A small segmentation model, trained from scratch.
Model: 7.66M parameters, 32-pixel images, encoder arch inception, encoder norm batchnorm, encoder depths [6, 6, 6], decoder activation leaky_relu.
Rows from block 12 of the encoder of a small segmentation model, named by matrix and row number. Rows with one number belong to one channel. Each number is 128 + 24 x the weight over its row's rms, rounded and kept within 0 to 255. All counts start at 0. Numbers have three digits each.
After each channel's rows are labels from the 100 images, of 14848, where the channel reaches its highest value: "peak at" is the part of the image that holds the peak. Only what is clearly more common there than usual is listed. The data: pixel-art sprites of 400 made-up characters on tiled backdrops. In brackets: how many of the 100.
# r30: branch 2 reduce pointwise conv (encoder.blocks.12.r3.0.weight, 96x192x1x1), inputs 0-95
# b30: branch 2 3x3 conv (encoder.blocks.12.b3.0.weight, 144x96x3x3, transposed, each kernel summed), outputs 0-71

r30.24:119147166113097079175142120123127130100106127100080090130124157142109111108147146139143113117179174124142090149117160123121116149102153140094084112149118124115109142133153124118100140065091130137133095085166100143110122084117128150100115122102158110131093166144167139128112101147160089135
b30.24:104180124131167106124135147148094120138131136124093096108117135160158165108170125155090116104094059090155106113114118119104116094160131124105118175121121096139103085151100141092115143112118133121134139107152155108120
peak at: middle right (52)

r30.53:118120121140100096130099108146136106114119123157128138113086130084078142144144130108086129162112174155094097119135114087110093133136096093110130163106164136098146104137097134136133142166143104081116114117147143128171129175141174105168136159190135152104155138155120106083092135099152115146
b30.53:129145135180119094109145101147094130129122127136119142100173155123172135158139133132125099100116147154166110107107187130119151099134144129124128123183132110136068043110119070112115143164141151141151109188137127150097
peak at: bottom centre (46)

r30.58:137155144127154138099117111162120122092130136135143138125115106152111096109140110131129137182101089151132160117142114179141147132119131073137111083091130132130110122170132124097122175130131156150145072121119171120106162124183159087175137164116100121140162126109140177098077141117137141106
b30.58:134105161142107101153097118118146134146087103122131145115107091131122089115115113139162122110135114114103136105151110121133165140114141138151120115124109121106108138136123124083102091098095141083147087142130119150115
peak at: centre (59); bottom centre (32)

r30.68:120106128125097129113121112107133116070095071124136143138115152144110132115137129134149120150132108121127144155142158131157138135160112108126142122099093075080174120164131101152112128113164099131141151122155119091128120105132200138160101104137091135110117113138149098109091134112154107125
b30.68:100117107121160122125133113098115160111169122127133171145097136138144118147155140106111147122143121128123120126147158111164113100119111144150101112151152110119120103172184104136112121136142088126094118133101143162156
peak at: bottom centre (51)

r30.85:131135107114126149117135146117184134090108114114089086076135153168147142094091135105116106104120096128176126127110127131118162140105149093135100144122148156101109126126142122109155171094142166106095105130111144108125121137122142119113153131111105116092135072105167128122124107172098130131
b30.85:151198118104139135125124163111096121128136102118115109151142129130165132115174147092093118154137131144163135097166122144143129174137101110138121093130080161105140169153122121110171136150098131106154098147135126164125
peak at: middle left (65)

r30.74:157165144138109125120112099107147138100141082124122146155093116128106136143181142086160089187127131153113141129134133100133113111138129081138112117122154139079184130120096125107136140104121126106098118068144106106128128129159141143143103109150146120108144118123124133096138088107162125138
b30.74:142102137097163122091112154118103120121108120105096127121159141087118100135105144117151129140114108104156106150116155124159104106136059170128121084138142112131124125133162120120090093129130106114092144112150137187122
peak at: bottom centre (41)

r30.47:103155067121121139116096147118123100111085156122103132115115164110127171114137125178067189093128143106171148119105114081118126152125101113127141106081134127143115124164108095142138133156111113141119157141142144114129122145136155120159147130185108156116138118135139094084145118093138126112
b30.47:116141100110060100142124111103092132083052091140160142131113174070145133099134100101149111124129122107143170093098149121108077170134091117149139121124105139117122084111112106062131131129116112123123126105138117136145
peak at: bottom centre (36)

r30.13:128156170102135160141108126142155150101125117125144140111125127112104102094115155119149125173112143169161151151174176112090112134096114103152104122141125115115153143162121098122126142088119109126125152115134119165091127094123111153093155147137137118132140142141097111136106130103161110157
b30.13:144125138075115128120110152117097147109100151120107116117071132152124109132123137161109136140177114095122097140132056110141139106136104164131138119105124146159157153131128102125119131129162124148126180112097129150157
peak at: bottom centre (30)

r30.95:113153142117149143095127132069117159147086102144090098144097157123085118077119148096130132110123088150118112134114129122129147126133138135160104134114145158103125135165110131134110127106141141115135118171136102136114177092123160133125160152140148118142154140088152123094127143181087126117
b30.95:144092182146171136164150157115149176112160061127129136148151114110135102118152097136104134126113138135158148137135130135142141162139130140140137137192091099150162124152101146130159130171148157136099173154127146145126
peak at: top left (32); middle right (30)

r30.75:121136135111112090130138150135132131159113121110122147131114121100059139127159170117117086135095097159112126108159143113094109152101133160104143095114141164104131112131161151117128102131129118152122159114142142123141139121119136129049127089112149088144125154127106105163163133135138084116
b30.75:099135104105120139101127134142119131123152169177135161121112090095103117107128121141090162099104119138087142115129152084127103129152145165112097107115131069108111121142113156153135176176171145112122154129096148120182
peak at: middle right (44)

r30.82:098154177105130115144114140076132149161114088099153095122114200107118153089129126155118087137147109119156175153118150104084103140155090144128093129100126135140127135107163143100105147136131117121103114129123100115113173131139150108096116143112110105098116125119121137149092137099128087139
b30.82:162144111145155140130134146163170131117117111129114156099114178139156172116136147099156145176129097121140111125153150101142205124163089097150154149113170128142108132153135096130127145140117161156121115126112141168135
peak at: middle left (60); bottom left (28)

r30.90:131148094096108094088129141111160115141120130142155141125149122126148149136114136147122180107124142087164167124130062119164107101106116148140130141110042107156125138114148134140096132174112139134168124072102125130161142094100090123098140138123141127144143116178134178135133178139123158153
b30.90:124095139104109089129091102130100088126098077108149144122152125099177146108140103115096110117155150134089075124145145172139049136128122107136121119119143117126174129138123153125082131132129140117142113112123122152124
peak at: centre (84)

r30.46:146108142133124096174150107123119149108114138109157098140089161127100101131119115125144095127153131123064153132105118089129120143129104147098151091138130099096134146089166140154141081147111102149113150140143123080158102097179140154132127124091134116199126170160135131156162168124111095132
b30.46:140106078106137098103089153074090139111114128099165181160127132124126162121116171146138096090169137127123194134131129095102133078144131119128156130103189094137107131113140133093141145123176126135146106147118095140137
peak at: middle right (49)

r30.4:131152112112140151143154123127119161127136145097148093105150154148114125098140156136109148088146091087174117151101135147157133139087112215145104129148133106189098106113151149133121088152126085162119148142092135121130093129130079098100132131099139111136141103126095116144123161122120154111
b30.4:093112172148114131101110084122089148158156150147141154132127139166112124124127121148111137107120119081099090108145129109119116141110075153128095122111122142112128150108136121111091121117103149097146124049133117103103
peak at: centre (72)

r30.33:138134133127127139123154146139123165143150112115103089170127092133096141110152153120141106166158118149132141140119162129099147087117153080112116130120151149117171143225141125131140134122169161146143099123108104159128155136149143109147151136145150100132117146100144129147105104153142153160
b30.33:102115149117090167117159124138106109105118108082131148126108106116145137141121086125108116106114152081114090152140108122125139161077096130096118151110124145129126154112119116064120084093171110139131119124133117106151
peak at: middle right (33)

r30.78:147103127110127067133130103134084122116120174125176106127116134123112154159095131134131157132081156147134159103123132129145103121140099104131126140104086158138129120107110163170164126141128121139097100133108127138162106133120155159150117119118114140134107145169162127083157131131131113121
b30.78:125155147100111151157105088085177140125115122062126130112127138155167147116122093139134120175103132098119081155131125145123122122124129100117111116081141128105145111150080125153119135121106165100161119149098136138111
peak at: middle right (37)

r30.3:129115152147145102127092109113160095216131142144161138114164140080139130145094111170101143124104123119094131103146067122141114121147118108121075153105122165145105053101156093125121155133142141115132169144097110109118146146192171160156140111137152114129142109155136131073115146102148115152
b30.3:093135158100133069169073126107118166155113146143178152143111095146140151137068110153142089095107130181099108122156108175092091156130114149150113088136127152102126087135137123087105078105107146135116109178110122114133
peak at: middle left (33)

r30.63:096114116118106150110159147083137110149153128138169130141143152134153102153139147121135130109139119139140112149145111140123159183129110145152120124169098109185088105133206149118118100111145124139150119144071098137121061112127072101097134123103105091130136085129147170112171128148165115103
b30.63:081138139124099142113113101083136115109166125139155143108150134142129131143101170084101131089126137154106132146146095122132098159122113118100100088143089163106189151150125100148149112121098144106150111090120127116091
peak at: centre (63)

r30.91:119090163120154121141126127107114127106139133128153145134112128148112161097089150111166164136111149135170128127121140106147115142147131153138128180167116134148126114085150130113127117083103123147138149110092140159151082150129100169079115108129114123127087090100136076151090155110167116168
b30.91:174156138113103141115108150126148113123137147138092115130140137149100149158137116149120140119104121118128130134084173129122154136139118148102122114170106172161097141065157118126108113151143148159102125150121124113154
peak at: top centre (32)

r30.59:123161111142119143126090169143135147123128147130159104131152100126132103123130134130143117135117162143132152140123085133144156087147114100128124131107153121128122120102147143115150143130105143113157136117113121152135122158114093173121124147096117111107107124166130140134119115114071113139
b30.59:128138109111117116102098144133128108141138104146145100132181176100107104130104124137139129138108130087124164145139165150107106180080114134159145108084123188149108098101067131132153129102110167132112137118124140157113
peak at: top centre (43); top left (38)

r30.61:131151120082098132128162107119136137143138142140127141076128141135086146125102116112147111114088068109163118155151104115107155110135117092119117128140115158174116099100130137136124148146113166122153122148100107131154109161112120096106098138090124164114147141107098147111154099149107156116
b30.61:096169155164174142093095149123104128119127112135126127119135153140184121141109142106139103141114121119080147126100114127122122085099157155111183129132169167113132125106094091128112162141118112111107098117136181131151
peak at: middle right (39); top left (28)

r30.7:115143133162130123146163142111140147107161106101125138134125123138113085150143135101168142147113092077115182163112162111075108140142129127131119110139141083149108103111124149100118109101138146099113160162107158066144107114091105120136110137140151151089127134098100120136126136105112097141
b30.7:131119117128154121116125120118113145129101126130124115144090077140128086174119150156133144127165160132133119103092113154118093143094140151133145144159128064127106172124180144110152113131157132157112132104163132070104
peak at: middle left (56)

r30.71:147158161111134131116117092136129127151115141160116142141135132117116084186156124123149096138130181169084119117165149119098130113134173080125098148127131153107168108116117099082129140111118100112147151163143133074122140133140101138176129112149125176132104120142138136109145121155110093120
b30.71:133094125100130093099155152117121104060105099156157169138154129103133105127084127125096125101125117174113103081172079179112136151137195125114118135147118135073120120121118127104085124121103119160147098132134139138128
peak at: bottom left (33)

r30.10:077107148122127207124112135074127089145135133131100150158120167158128104101090112097128131127143108102125135133135140172116118163142135106136115140153136155126113077119127121087091147139158155125142204095164123113095140118146137096131113153109102117122161110138110147141096099150126103146
b30.10:097078121074133139087131185121107129165152116123133130093105136160143140107134113160133128146122107128155139156082114098114120111183151118154157126132064090174114144144120140091139126159163147159128114140110080131147
peak at: bottom centre (31)

r30.16:139126130150129122140143136130126140107109149137151109141148135133143153119128153131119207134077143134175139115115116127174151175106115106135145104070125145153141140112150117147119122125159117127129104123107103107127139092119144115116116111153103122148123137147136126161116137113130160136
b30.16:062123141123122105130106104143150158113117149148154139139111150125129130131111079124138138129175140110092159148134123120104152090117108162114127088127147080097139105142127098086067111143142125174130098089149132125117
peak at: bottom centre (63)

r30.44:107133145133119078162145121119100137118119122104158109114137147128107129130110124102140125122106146082165124074120127193119123127153098109080066128120100115130115117121194141115135151082157126138150109143043129118118086094137107178095145157112127148140106100130118098148116113099136121176
b30.44:119167116138139147103133148120132131129101120149085152176124148145145172155140164149130084111115144165137142130117170128136145136104070152109133165124171107119145168106170111110130129106137170114147098103196145159166
peak at: middle left (30); top left (28)

r30.6:092120159161145121155093169128141137112129146123124116106089107126117140108077122076178086118132177128132133151106110098137118101082101096106135134146136139113142093105077118099148141095110134093160109115125141166128103119122119154104124130164154094149135112121093154123172152135125116147
b30.6:138172141132139155162157117120132156157148170141135131132162181168155118116127156198137132115105126094163109134091132126143093116142139116177129145128098123164135136106094119169155125130114131140119081143164123177132
peak at: top right (36)